{
  "arch": "unet",
  "model": "image denoising model",
  "dataset": "drawn small creatures on textured ground",
  "train_examples": 101725,
  "image_size": 32,
  "crop_scale_min": 1,
  "horizontal_flip": true,
  "rotation_deg": 5,
  "color_jitter": 0.2,
  "task": "denoising",
  "loss": "charbonnier",
  "noise_std": 0.4,
  "norm": "groupnorm",
  "hidden_act": "leaky_relu",
  "weight_standardization": true,
  "widths": [64, 64, 128],
  "blocks_per_level": 3,
  "block": "basic",
  "attention": false,
  "upsampling": "transposed_conv",
  "init": "trunc_normal_002",
  "residual_init": "none",
  "optimizer": "soap",
  "beta2": 0.999,
  "learning_rate": 0.0029,
  "beta1": 0.95,
  "shampoo_beta": 0.95,
  "eps": 1e-08,
  "precondition_frequency": 25,
  "max_precond_dim": 1536,
  "merge_dims": false,
  "one_sided": false,
  "adamw_lr_other_params": 0.0012,
  "max_grad_norm": 1.0,
  "gradient_centralization": true,
  "max_steps": 9600,
  "batch_size": 256,
  "epochs": 24.2,
  "lr_schedule": "cosine",
  "final_lr_fraction": 0,
  "warmup_steps": 480,
  "weight_decay": 0.08,
  "adamw_weight_decay_other_params": 0.01
}
Rows from block 8, named by matrix and row number. Rows with one number belong to one channel. Each number is 128 + 32 x the weight over its row's rms, rounded and kept within 0 to 255. All counts start at 0. Numbers have three digits each. After the name is the row's rms in percent of the matrix's.
# convs0: first 3x3 conv (model.decb.0.0.convs.0.weight, 64x128x3x3, standardized in use), inputs 20-29, a 3x3 kernel for each
# convs1: second 3x3 conv (model.decb.0.0.convs.1.weight, 64x64x3x3, standardized in use, transposed), outputs 20-29, a 3x3 kernel for each
convs0.2 107:145125131176123159121165163133160127144069066141060098099158139125207104110127077170181146206226104159152068143170124155213135110134126138151106206185144156164098152176174115153126128177174121112103121145119124117113078120077136198098089124108147151101163193139176181162
convs0.3 083:130069193070024142111121162115119129098099118121093112133185132131197125070122103103105098121072093107097095146144158146119152127137141094106115111145132106132134089105113083085087084082112129144126109115126090110127152099105138043074119127109115106107137120109150140126
convs0.4 079:161152111099155158153150112093155134111212173112135118136116161095090122106103114105068087056044076090078108123122129131115122130133147179177176171189178164188180194186172188174163195166163127132114115143142151133126133194127140255189125136109143160173149151150160157142
convs0.5 102:117081060124079106113098125095112115061159173066131166122141147119142155103112141094068109124103098135117106144124111136116155129129149162143117142140142162122159119092126162119143173147173177171110156183170136141147130064160174035075169101104138162190137172172118135157
convs0.6 093:143136154147166141134207204118087101122098122133094082080139114123110137092130106173182192190228202112155147148114132146135149146145127119131140128152136138165140105109122096151109096095138136092073082130051106072084106162137093108111148155126141106099198243198197240161
convs0.7 088:120130108123166170130123093106114114118174127138084107130167128134136148116172128135120153138140089117113101122123124126101147113157102191201136215133142242228183117124167110158213110100210100122098135069116114129112127130148148000035104055084147195182171255162142153196
convs0.8 076:078104119098142136139142149163113162100100179133155089118160140157122108121149117111077075092066089088049094112085103102094094145085111255255155255123090242093186110141139000105195062073159076105134105125140131141157187115161149102118156129093140162174098069133125122134
convs0.9 095:150158170201160158191141156108112119150175165132151101112118112108143139152137129109145122152168147140160138144151129125142126131126103180149147163160135179171156147152142147142173144156171180192143165191166145177182143132156090000081131025108113129138129125118115124131
convs0.10 124:184137080130110094099116140082075116114110125129106128169156123160157108151142133094123146127143136109119125099126137134132132124141129149167183139134156169161156109162162133115129128157149121114115128122137139136128202124120100136161097201155142125143148172165168194165
convs0.11 082:125175118128127127153086134131139104130163106113122109088143147122181124116145164115127174033101149113097141131127117129112135121107125138131138144133119142128118153164158130140143121125111130105146114124122147133134065124130120119117115088120096063138036068065107077075
convs0.12 098:171121119086000045072013092124123096127090127138133140162158155133062127138146137149155155138110167122142139131151121141140120132114139046057094097110108088116105134127129145173151192129154140151137134145129137150143147113112089147116140086125100091108098157143098130106
convs0.13 130:160193140151162106071110143100093103054087163116140172154176159167167155133113072104098126095111148121122117132115112122127119125132111172201194164167176139155186115147128133153151121151153076079100059095119111144150116131126190128108162099130143165159150156150130114143
convs0.14 108:064046112078087120142114062164178144131057084102042082122073106110125119100131102145148147158149129150153122133139116126141120116134128183149161152125136167145146138171137172167139151159139109148147114190168109141157128148134139105148158085132158154115162174156142164180
convs0.15 094:112073132095114149102039115120113173118124132125113105108130151073112112103117113156155138150115138069094155122139144110109129124130134129109143125106172138126127119144100144081125094068107154167093167180158156189170157135158123074116107063125167167156157138147139157151
convs0.16 098:164138096153110173104096165098111160092102137124133122119173186127137157139120078112089159155153111154154116142151124104139102126130141122123147162128120172171175181181127127141121098126163138178158111173178107154161143151197169055066143088111149132191146139142136169134
convs0.17 101:137171212168170123180157107115125092092126144058112123147150156116113127129129123151202159130213209098175166134121116120134135097123127170146166145155167138159172138147167133163203165127172058123151043108132088108117179139163164039004171088080133097156117084126153077093
convs0.18 092:136112139111115117136155124134120121163140151130117115122086136146103104145119131092114110129134100118140127054043082037000057057043070142109152133108138105120099116061097091097111150134135164157117154124142146163155083153102114087101123098079100124115065071110081093132
convs0.19 105:084104125127176123140151116123095115126183173134164180146160158132104154124103136165182144184196154150157141120135107125121129138127140114142159085088121119114123141128142149178162185191148138129126128103121120121119060000102060122084111153065154115114134102101137149106
convs0.20 084:185142163104104164120101175061092093100114115095122084117095078128107095136139122140152122164118120148117106131158140138127124119110106129129130132135127147152132113109137119114114123133131146132148134196170121147160137145115129145128131119121154147111139137114159151111
convs0.21 047:127105125122102108115102116153168163166146149165146136122149127142146130112115106123127107138134104142147122123169136163186156144163148152146149146138144152143148158151158154149157160152156107109090118132115122138109113148142141193151135159127150144144148133137145138131
convs0.22 103:105140182101114120137116127135079106147092103152129126140147138132159127145105100156191131243236133206188077120105120123130121108118128133179195166181194155216139136177126092136121153148192117098078136129071104118112149139118073029122110034086112135143101119189133131168
convs0.23 124:099033092141076108214125085122132134080064091066058114152146107098137126112127128128128121111123115105136116129135123125141129101119139151157153174176161179180169147150146155177152150130145088143150068072112079060126167127131157126134133157148136155131150168181164145149
convs0.24 101:127126110162227155132119151101119129086083092130111131103119129153176121146163138109095089102101081113153103132154128130136132104124124092117132165126107143100110114096099133130104170133114135156164176155182159176198151160103139122140154030117115124147086133098107071111
convs0.25 110:165114064110090029119055091115141128089137155096172171111076121107107087176132108138183138202211158187204124117145119113143154086126129123108141122117168162150165167165175187203203207216154159136137131163165128131127126163159132144120083129164144159143129168145143144164
convs0.26 105:133118166041029107084075103126139177129121119126137136128117101059078113115137104146149159142129159136130162158152110156191165143147142123131149175134142146128122180155116136139154184152140169200143190255179158191164173141124159132127139162140072101138090093141106089122
convs0.27 101:083196223095113138167101095112127122157169102194165136149164172094125130074069098122120139134119106116094084152134110136174143117133145154148115143181172171177168120120129120167171133172170152128093122089084134119100146129134126212199135175135135171177157188202154163156
convs0.28 099:126115077082090081069073100137115138130123109163126134135128119142115128199159122150157151194206140170171131117127123133167139109149108115126144121156157110129129170155152128095106112123125152141128129110112115116139130145126127151118107121131110143190122190186160201183
convs0.29 086:109164124109137139134121114129156099110130116072152095164121083132162160148146140135143111110077081091081091129146141155181131128140111070100110077096100067096096090117129100108139071091096103112118084084110117100090140114140157201195144179156141182120232212151158219176
convs0.30 091:084178132045083083138120068139124093162118083156143106112140160116095181129139120167103136128157147091121146145134111157114127126147093098130120112137151114139107094146202078133177114137151114122143102155125136181178183131151092087098151070057169167129169144141162182124
convs0.31 112:153161114121096097160103096126139114122108135102117109145136141157193193145149172159197156131170179090134131113096120126122116096091113148123151111084126144154142182153177192213175189187183131116087125112107118127122124174160081038210134065154102110134123101107133141117
convs0.32 121:179069062078069101095168170134107100126141127158147119173160114171144125193178123142137140153137110088102088112083135101097110107075096141129102125127076151121111104109106141121120133155130095115141104106122122109132173137131101064164085070166140142136128132116142113085
convs0.33 099:102086119102106088122108116146169148173109126150084116110122132103102114130116134128111134112080107125120121143134135127139127142140140178148176152143164148151175187129125152090084142139117172201167203233167157184157139127120162195150137169148141166149157167125139150137
convs1.2 086:131162175191204160130168152132116119128119120108127137120171127115243092120121146111122102096227122107123102120177105098227192106121127148179128149155167101111127096155124169173133146142109124112111103086080152121120127158091151156156163134064149121126165095150135155132
convs1.3 072:124166106128162097121172059095098114084083212118080153144134134148178156098131135112118099102050127124092073141155150162092107106187118090144096152129121127133135145154143078117149102112138160111122107196106107125118160196125198239092136117100093108101078000098119123145
convs1.4 090:141148163147159123126085108131130170122104107130142115151155142174124136114194164161110128104022136126068153134123148073103100161177155142119131102062101116141123113074113061066085035112103139139124139118112103115094133075105143102053096132122114126135115090106105098125
convs1.5 103:163176164111128162071095115127139082122113168126113140098152144190163077143178123103099147174138124127148131096114109182046103147172114086086097134118104143151107166098134150151124110157116146118140170143117168122151114111115117186099160251048137133142097118178139121109
convs1.6 104:112116148148197148158131166169124112109174170134134183134135139165146174160159154112131119147152116138124161168167132169168114130180130126119148112072149123102154122167104160195143151167154088092137129133201117179128106131125184190135111129133163144157111066094155113154
convs1.7 073:156131139100084102129098141090122139115178105085124137145123142111124155126124146119111121076135141133118121107106140144057113123131132145126140113095142158132133124137113130188141157155077142150125139101157133150135127159124194076126153138146139115153113078188147147149
convs1.8 079:122185127127110158152144134105113124096103107127061155154174134188154197114171118137085171109125094126106124146185136197173087104117158211061110080155201130165048131137094126053115106153134114140085171056139080129108123155154161114102136112191155105108101131129140138121
convs1.9 088:108085180107100089143085075052160184127057164153149155108141105100097104146088096176148145119048118140128127144129144127065117122156146149193174172174157138195153131118111139147106141120167109139131149207107134127156119126086174002072098032141133177202178123149191151127
convs1.10 114:081128130167074161089128109135161140136103130120047151148069099120173189113156127136170126178255037136056081107149104132067151125134084156117115080162140128140158143085111119099136160116105170156121124051130157142123113113124091167123124124068118103102147175126090109101
convs1.11 090:150136114102130110128104132082115166100073176144128150147135131174117147164157137148116121155110134139110166113142149130152121126152130139143141136127127125134113130056104096020094140080129076123124097255157114144164126180133138119117152163100150114132135049095135140132
convs1.12 090:096124116134255153136137092133155147107114100108127137136107152133062110144152126138102136083095121114136139136152109159180151103118103121072104081133116113106104144114126090120113103110121108134128093024115117134096142124122166126112100120138105152110143150142127160140
convs1.13 125:160142139132133159134117162097198135125136077174129108145133112113080140110134151148153158145131102116096124145102091141185122147141146162150176217221129110094137142101138135084100164155139123126100141130106133146129147132122110099127162223152147144144141165096149134127
convs1.14 120:128153099090141146109032111135131136089132091116143125149102106174141120131158132137136150179142093097088155129132153079174098148106125131104130123140067077123081154080144184234106059123150138096115099109070109117112115131169117078154106085144126160114134170173143140111
convs1.15 095:108000089129080110183173183142132140145125063107143098131132163102154142135154145095086110137103070137126176128044072124071158147137137172238178123090124110089073131164060137159135102073139145170138100131157083029084085134164117150154157112081130157104141118114123085141
convs1.16 079:161125087117131171141147122145113072138106176031143160126138153121146108112136091104128128126105113109141095192176175116186147106050096109055111137222109162173144106156181136175167162171112124194139149120136157105148134081113144210180169153099084056109150063175153067124
convs1.17 092:135148114182129149138112125140124141166137047164163132137081165125188140086109137131157133142115154151137109104150116176209140141142123164155110144184073095152126141114135164224092161072131140155139126088151111103140137095074129065141100157145166151128109105201155127163
convs1.18 098:155130133129154120161166156110114057159190110127151081126109129083215116106138105110147124096135134098108107147147094186232121155165137162154161081200133137129167092108097160096060124134090132107115115082095139125123097134182104139219136201121134125107127076086084082096
convs1.19 118:125112116137172127106084133134098123159082110151160117162045100151000104151140153143117136141082112114123153104135117106136110102068132141058071129067103091115133127127135166093105120127097102122131099115095123113123171091112111035141130127108124137142151198130130122126
convs1.20 094:160161147129067108119085116121128110143145137093107131109107102131110138140167133159125132109082197136181132097092135065095149146172115127141133093113095103166145122089159103125146156129115174229180190132199150181126134130112161146133110112159129080111149156145100121119
convs1.21 074:140113129137077117115125110146109137085113123121105123162112165103120122139159167120119105073114145174103086149136108160210172073118129124164096116150098106108158109153136134163141164142114118086107129000065148108131192098076135151147113155092135120125117100139155109102
convs1.22 086:105108157074126112126112078088125163115196200144152162142109134141086150122107133111129094143170186093112127133116107150105145091148165143134090118165217105125129125152125178246166125172110102089122104068133104132099109147141156203129156124061155151127123135133105121096
convs1.23 124:148195063112108209122100144023113171155064111151159135123139142136091140145116135138127132121158094132153132128180159149126140111180137131112114152129134131072082117197103109098191111100174134139126101147134102155138171139198120081183132101130119151114147158145143137137
convs1.24 076:154078071128135150085093170165195156110191161150119120137163149116195156135105072088117143070110079086132103119121146162146074122146107135112127078120186123147069080164171174191105191095127111131121146033135093099100089167113072142131118170169139146121127197170110168151
convs1.25 098:086097170075135127115102109178222160080185127164208154127113078156134142129131136147093126129141136092149145113160071136115147137159150125087178151176094148122113130126122132030111089135150121120148065137144095120155208142094159010162130086166138125128118142086120101078
convs1.26 108:132141123134155059147139148136155136112062110155107143130110118115164143143135101136131107109144133142124134134104137158105109188222131149207144105183150118090134112130120135227150126130141133099075059203167112126119110137137135132111132132124129117150127138106112176142
convs1.27 092:124161129104227151093170098131148115121162188127175158114097161017077075063122132101125143148156091117170112099107151106162120101165159077051120133147134094140123129161108162148125145140118127118104125128131088142150177095146165112159169047127133093149106115153113062096
convs1.28 092:142121105120080100131146133132166093233087069112087102067177150153136137136128121097179116096103142135157147069105132105163119114123114155087107098151154125091104096089148097074134152100070127108143123135139143117129129000131067255243187153052139103105123149118141092154
convs1.29 083:080137148199176113119155104098106127110125064141130131162068121098000137099104148087123141156179131104129160128162131072188086121129117112069133060108127110121151122137102126143139179180153133121145121140106137152135166123141123109150147125118182148122136185127118127145
convs1.30 070:126123115084119150114137135140160110211139092147173086100110109111149086117134127086121128149137083139094137149105096174144125158152158124149144132119138120046112116162081095161159130183139139109112115143153154156107069049131099095215178165117143131123159147072136164148
convs1.31 105:137158125222087088149151160158113110162123141149143141094121121091174129145143143119105131132052148111146089160097107177034144121072153132086100127153190113101131131193189127131156164149127079151143086206196103128117118083106080029107110121134128123130096137122119119112
convs1.32 116:185121102155161143166128154137145155128112137101119160138110137103096150136213166123123116167156086153130120085053117093179089099173128145160156116122150119111111129156138127139132103044138117165142088199167085106098165117203156160199172159120142125172154157143134149146
convs1.33 130:118122119102098144149143098148095125105182131104116119098095090080255159097110086123149121170123140118130139163117113155024159148088113107099112135130134118098122137137117132092075107090109123094102100112092116076135114138102128052146086107219123101120118092150133159119